From a checkpoint of a small class-conditioned image flow-matching model.
Data: 195000 training examples, 13.0 epochs.
Rows from block 3 of a small class-conditioned image flow-matching model, named by matrix and row number. Rows with one number within an expert belong to one neuron, the router's apart. Each number is 200 + 40 x the weight over its row's rms, rounded and kept within 0 to 999. All counts start at 0.
Before each expert's rows are labels from the 100 images, of 14976 (inputs lightly noised), where the router gives the expert most weight on average: "peak on" is the class under the peak. Only what is clearly more common there than usual is listed. The data: drawings of small networks of dots and links.
# router: slot weights (model.blocks.3.mlp.router.weight, 32x128, trained with AdamW), inputs 0-127
# gate: expert gate (model.blocks.3.mlp.gate, 16x64x128), inputs 0-127
# up: expert up (model.blocks.3.mlp.up, 16x64x128), inputs 0-127
# down: expert down (model.blocks.3.mlp.down, 16x128x64, transposed), outputs 0-127

# expert 8
peak on: link
router.16,131,204,233,183,186,202,132,163,269,229,205,196,225,142,201,197,169,165,280,173,152,256,128,213,226,173,153,223,175,224,201,175,197,304,217,191,154,166,188,193,144,156,214,179,214,166,216,187,223,251,271,213,229,158,261,175,281,240,204,182,151,242,252,144,185,190,175,139,171,103,248,167,171,240,242,208,246,197,183,238,190,325,222,214,186,138,276,225,225,207,236,236,203,201,163,173,165,178,160,219,187,105,236,220,171,173,213,242,250,212,236,135,178,230,216,170,215,209,261,210,144,215,182,188,235,210,171,253
router.17,204,217,206,179,191,204,178,119,270,250,195,198,190,166,225,183,176,133,271,190,213,211,122,242,196,186,149,201,185,221,152,224,231,318,191,219,172,203,166,160,180,146,214,159,218,212,223,168,213,247,240,200,206,167,252,210,264,266,150,145,165,162,265,174,220,194,180,152,167,175,256,194,203,282,205,245,245,136,234,240,170,271,185,208,180,148,303,195,197,228,203,245,159,188,200,197,155,202,130,184,195,95,204,196,162,154,260,228,233,254,210,150,175,216,230,165,175,251,250,186,109,189,198,217,223,258,207,250
gate.8,218,174,208,156,202,221,212,255,165,191,246,164,121,227,153,135,164,212,188,194,197,196,231,178,205,209,175,165,255,188,284,223,196,102,202,217,167,174,283,253,232,178,253,188,162,187,239,145,189,143,184,260,243,191,239,221,251,232,163,191,220,223,218,226,226,186,244,145,186,198,225,235,200,126,238,234,260,305,158,263,239,279,184,178,198,106,109,231,175,172,195,178,258,228,228,171,242,197,156,203,244,198,170,174,160,212,156,150,203,190,201,179,225,136,166,206,174,235,151,298,216,167,239,154,150,189,249,193
up.8,196,219,186,248,185,215,254,179,247,164,186,189,247,199,171,224,219,189,195,200,250,299,165,138,222,269,250,211,285,267,224,178,253,181,204,155,222,239,259,203,225,266,241,81,186,152,220,155,192,242,241,195,209,143,178,163,156,160,158,185,196,219,189,266,186,202,155,193,192,215,188,257,152,144,211,133,168,205,188,240,233,180,214,301,236,245,130,150,198,206,171,230,138,174,221,153,198,183,163,217,163,185,200,119,154,265,160,219,209,178,245,164,234,210,191,149,217,209,152,255,215,143,270,157,185,155,238,192
down.8,230,122,197,288,234,224,186,157,185,154,150,218,244,186,280,149,290,160,263,204,180,180,189,186,245,271,213,196,247,232,296,180,284,189,181,205,198,185,230,180,179,178,205,138,198,221,207,229,208,263,227,237,208,99,211,183,209,169,169,217,187,180,168,204,181,171,202,168,210,237,164,238,150,241,172,192,237,189,219,206,266,224,206,227,226,217,89,179,204,180,226,245,139,210,149,99,209,188,188,155,226,231,204,145,170,282,187,189,169,206,237,233,242,240,233,127,169,263,186,250,186,201,165,191,121,162,191,237

# expert 9
peak on: dot
router.18,200,182,199,179,242,184,245,207,202,148,186,206,232,237,169,173,215,174,191,208,227,214,196,184,163,252,238,262,192,191,206,167,205,184,174,174,181,180,229,241,195,153,161,197,161,219,153,237,180,265,224,263,219,206,202,198,69,175,150,267,181,150,236,291,204,196,156,190,290,242,174,210,214,137,203,190,122,231,241,191,169,145,191,253,231,240,172,187,232,260,180,207,220,156,171,269,269,225,155,214,174,228,212,195,212,213,203,102,146,180,177,298,212,176,212,119,100,140,259,236,191,175,191,205,146,138,241,246
router.19,151,153,191,190,232,172,216,215,113,167,179,200,176,185,136,154,221,209,152,171,194,202,209,221,108,213,207,229,147,197,135,177,200,232,204,229,194,194,232,193,225,229,162,219,96,217,160,201,206,224,196,255,226,180,196,194,115,216,123,285,212,111,245,203,196,184,181,172,265,226,205,275,233,112,153,170,127,261,189,240,189,123,213,155,212,220,220,210,246,216,231,243,223,183,187,216,251,214,219,214,192,231,211,158,198,257,224,187,167,208,221,305,167,157,242,152,203,187,267,263,250,202,188,242,155,172,296,185
gate.8,182,126,279,173,219,235,192,151,183,216,238,250,194,101,159,183,184,213,199,166,192,228,289,185,173,196,167,177,195,239,224,225,157,200,246,266,152,200,179,247,233,203,185,205,145,264,156,221,224,194,239,219,183,244,220,174,159,302,229,206,145,159,190,228,261,114,175,271,271,161,181,155,238,229,187,175,184,214,149,209,210,254,158,214,212,132,200,253,233,202,192,165,175,128,254,156,171,241,191,178,179,237,242,219,256,146,253,237,184,208,264,202,196,204,199,176,129,197,226,176,186,71,166,215,200,243,239,188
up.8,191,159,244,230,225,188,235,251,131,252,200,174,222,232,165,177,161,241,218,176,160,209,299,218,226,225,185,234,207,220,259,181,153,182,266,261,223,167,177,202,165,180,276,192,171,189,175,240,165,127,231,215,206,247,161,176,121,242,192,268,215,121,132,177,246,158,238,179,183,206,161,130,205,169,217,240,192,190,153,158,232,150,202,125,132,207,202,252,195,209,170,186,194,178,207,168,125,194,195,219,226,241,240,210,256,201,164,180,176,252,220,286,174,208,205,287,187,190,155,212,268,293,169,219,261,211,185,115
down.8,188,202,175,175,143,192,200,193,170,245,271,210,135,131,208,238,222,183,235,250,250,199,134,204,194,230,197,159,149,204,108,246,194,215,186,164,146,221,206,227,202,204,122,226,223,179,212,231,280,270,177,180,202,130,185,188,190,196,212,147,170,210,203,237,234,203,165,229,330,142,196,188,162,239,184,287,188,227,254,204,196,236,167,248,234,263,195,134,213,240,201,223,198,209,166,253,264,184,189,189,227,130,214,251,139,229,251,215,198,203,181,119,205,181,175,172,220,184,189,142,105,148,237,171,199,143,166,281

# expert 6
peak on: dot
router.12,208,175,195,230,235,174,228,176,161,242,214,231,168,172,118,127,208,172,193,229,232,162,214,143,92,235,215,222,167,207,158,181,246,217,216,175,207,191,247,249,171,158,158,185,145,209,146,181,233,191,206,239,289,144,140,229,124,243,206,259,157,154,192,178,205,170,139,171,258,198,241,259,222,152,197,153,175,246,230,274,205,179,149,164,157,220,156,228,231,262,209,235,232,164,212,229,276,226,221,240,146,247,240,183,187,184,235,209,212,213,201,261,226,209,202,120,221,162,274,271,257,167,268,200,164,183,269,233
router.13,211,196,198,153,192,166,209,235,205,195,204,258,219,237,152,179,223,184,146,168,238,171,191,183,149,238,165,198,140,196,246,162,170,235,205,140,178,186,223,187,192,136,158,248,157,268,77,230,186,227,179,218,195,199,230,184,102,221,158,282,198,148,239,238,199,253,156,162,234,207,195,225,205,169,160,213,168,162,182,215,191,192,132,253,228,229,173,221,233,242,207,217,224,209,157,282,241,260,218,167,172,177,243,257,265,209,228,140,149,161,182,233,198,223,179,138,74,201,289,274,167,167,190,233,217,147,194,251
gate.8,201,212,226,215,232,228,163,198,186,157,238,206,237,150,126,162,180,214,232,213,221,213,234,158,180,147,243,192,158,192,188,204,163,152,180,247,171,219,225,233,225,264,198,219,60,177,193,195,218,213,265,240,190,220,63,196,131,259,157,248,152,157,154,233,142,167,180,230,196,203,252,236,241,175,146,196,199,207,170,158,226,137,241,231,217,134,185,200,254,215,244,228,195,145,233,146,237,237,243,265,235,238,198,191,182,130,254,202,195,189,280,247,176,160,256,224,163,187,189,129,224,194,163,232,184,196,282,202
up.8,204,232,181,137,164,234,198,220,180,185,229,177,214,239,202,184,308,290,246,228,183,145,241,183,173,117,203,158,165,247,169,236,150,128,172,203,202,160,234,231,216,165,171,220,57,206,150,255,175,210,227,274,251,226,176,232,201,215,215,224,202,186,256,189,158,190,202,204,256,174,219,236,164,231,200,163,103,180,164,230,235,182,226,182,166,141,203,136,191,193,194,213,207,227,207,195,234,214,212,240,170,296,203,168,226,149,129,197,167,216,218,244,269,243,266,237,167,215,172,163,213,209,114,232,141,157,223,220
down.8,195,200,247,167,229,139,216,192,193,220,154,175,248,184,189,220,164,230,158,234,116,182,178,310,292,260,195,206,226,238,251,173,244,273,232,199,258,172,197,135,178,278,200,176,268,179,236,139,174,168,216,114,134,144,258,192,216,225,160,182,168,221,194,226,201,156,233,214,179,248,238,179,207,180,147,167,239,229,161,170,241,230,147,202,164,189,208,217,153,166,182,201,235,151,191,207,143,197,201,162,210,139,233,249,221,242,248,195,239,201,246,152,209,217,182,184,180,166,242,285,276,213,177,205,172,293,206,116

# expert 1
peak on: link
router.2,211,118,215,228,220,182,243,220,138,150,188,231,185,255,132,135,206,207,166,178,164,218,215,202,107,233,220,264,213,160,143,167,190,212,233,207,217,213,205,202,191,201,176,157,186,217,114,217,204,257,249,183,285,145,177,227,150,277,202,300,197,156,182,161,246,195,171,127,208,207,190,271,185,133,217,178,173,281,239,259,199,134,191,161,256,230,185,249,208,248,200,210,284,179,219,207,183,223,285,193,193,201,204,204,222,201,160,186,156,233,193,275,198,200,244,171,201,145,233,275,202,243,256,198,160,187,267,227
router.3,159,151,271,235,225,151,220,189,184,169,239,241,228,215,137,192,198,152,89,162,174,207,182,291,178,248,202,264,147,150,220,212,163,158,214,190,171,193,172,189,252,227,157,253,163,225,122,208,220,213,201,235,139,194,179,181,193,189,148,296,224,167,223,280,126,222,201,168,215,189,143,170,128,205,188,224,286,206,129,224,211,175,230,253,246,205,167,182,217,200,240,234,272,172,204,226,170,213,221,202,202,143,246,241,287,222,202,189,145,208,187,183,196,219,175,167,167,162,135,219,209,118,223,239,133,212,242,240
gate.8,251,108,200,180,185,217,248,221,252,203,206,221,174,184,186,226,228,134,233,282,204,218,211,166,264,243,155,210,162,197,237,293,249,171,197,245,199,203,199,149,157,227,238,190,193,246,228,156,244,107,213,165,230,253,149,191,203,161,174,200,233,182,236,259,238,145,184,169,207,162,190,152,211,172,191,126,186,216,226,232,146,194,225,222,210,84,276,142,206,260,237,182,247,213,132,221,126,142,169,204,124,144,132,228,244,250,170,205,205,224,229,256,192,219,162,190,212,264,213,210,210,199,226,132,166,178,165,229
up.8,169,270,261,247,205,204,150,231,122,181,226,149,228,219,223,144,180,233,212,134,165,196,160,213,130,189,195,208,224,171,198,69,155,183,231,212,230,178,231,210,219,185,189,236,189,203,133,230,115,281,224,248,150,146,286,148,186,221,211,193,151,221,179,151,184,244,231,179,174,237,197,232,177,247,164,261,201,212,201,168,197,179,184,184,179,311,135,254,207,155,159,227,208,175,271,209,237,268,262,218,278,247,291,177,220,161,219,184,213,170,183,189,186,215,196,216,178,162,158,214,178,274,183,186,193,226,177,204
down.8,193,108,236,152,197,190,224,240,167,170,233,154,144,185,216,256,113,173,206,217,175,227,175,229,225,244,223,238,162,175,212,231,184,156,191,226,282,240,201,204,119,198,208,206,182,174,181,102,244,127,169,159,182,167,163,173,212,192,142,174,216,186,228,219,210,202,177,213,262,177,228,118,250,153,205,193,201,244,202,254,196,218,184,163,244,119,222,109,202,316,160,214,199,174,128,172,156,196,204,199,163,214,247,205,266,192,238,198,232,185,256,250,185,175,238,184,257,179,264,280,144,216,255,184,170,136,219,209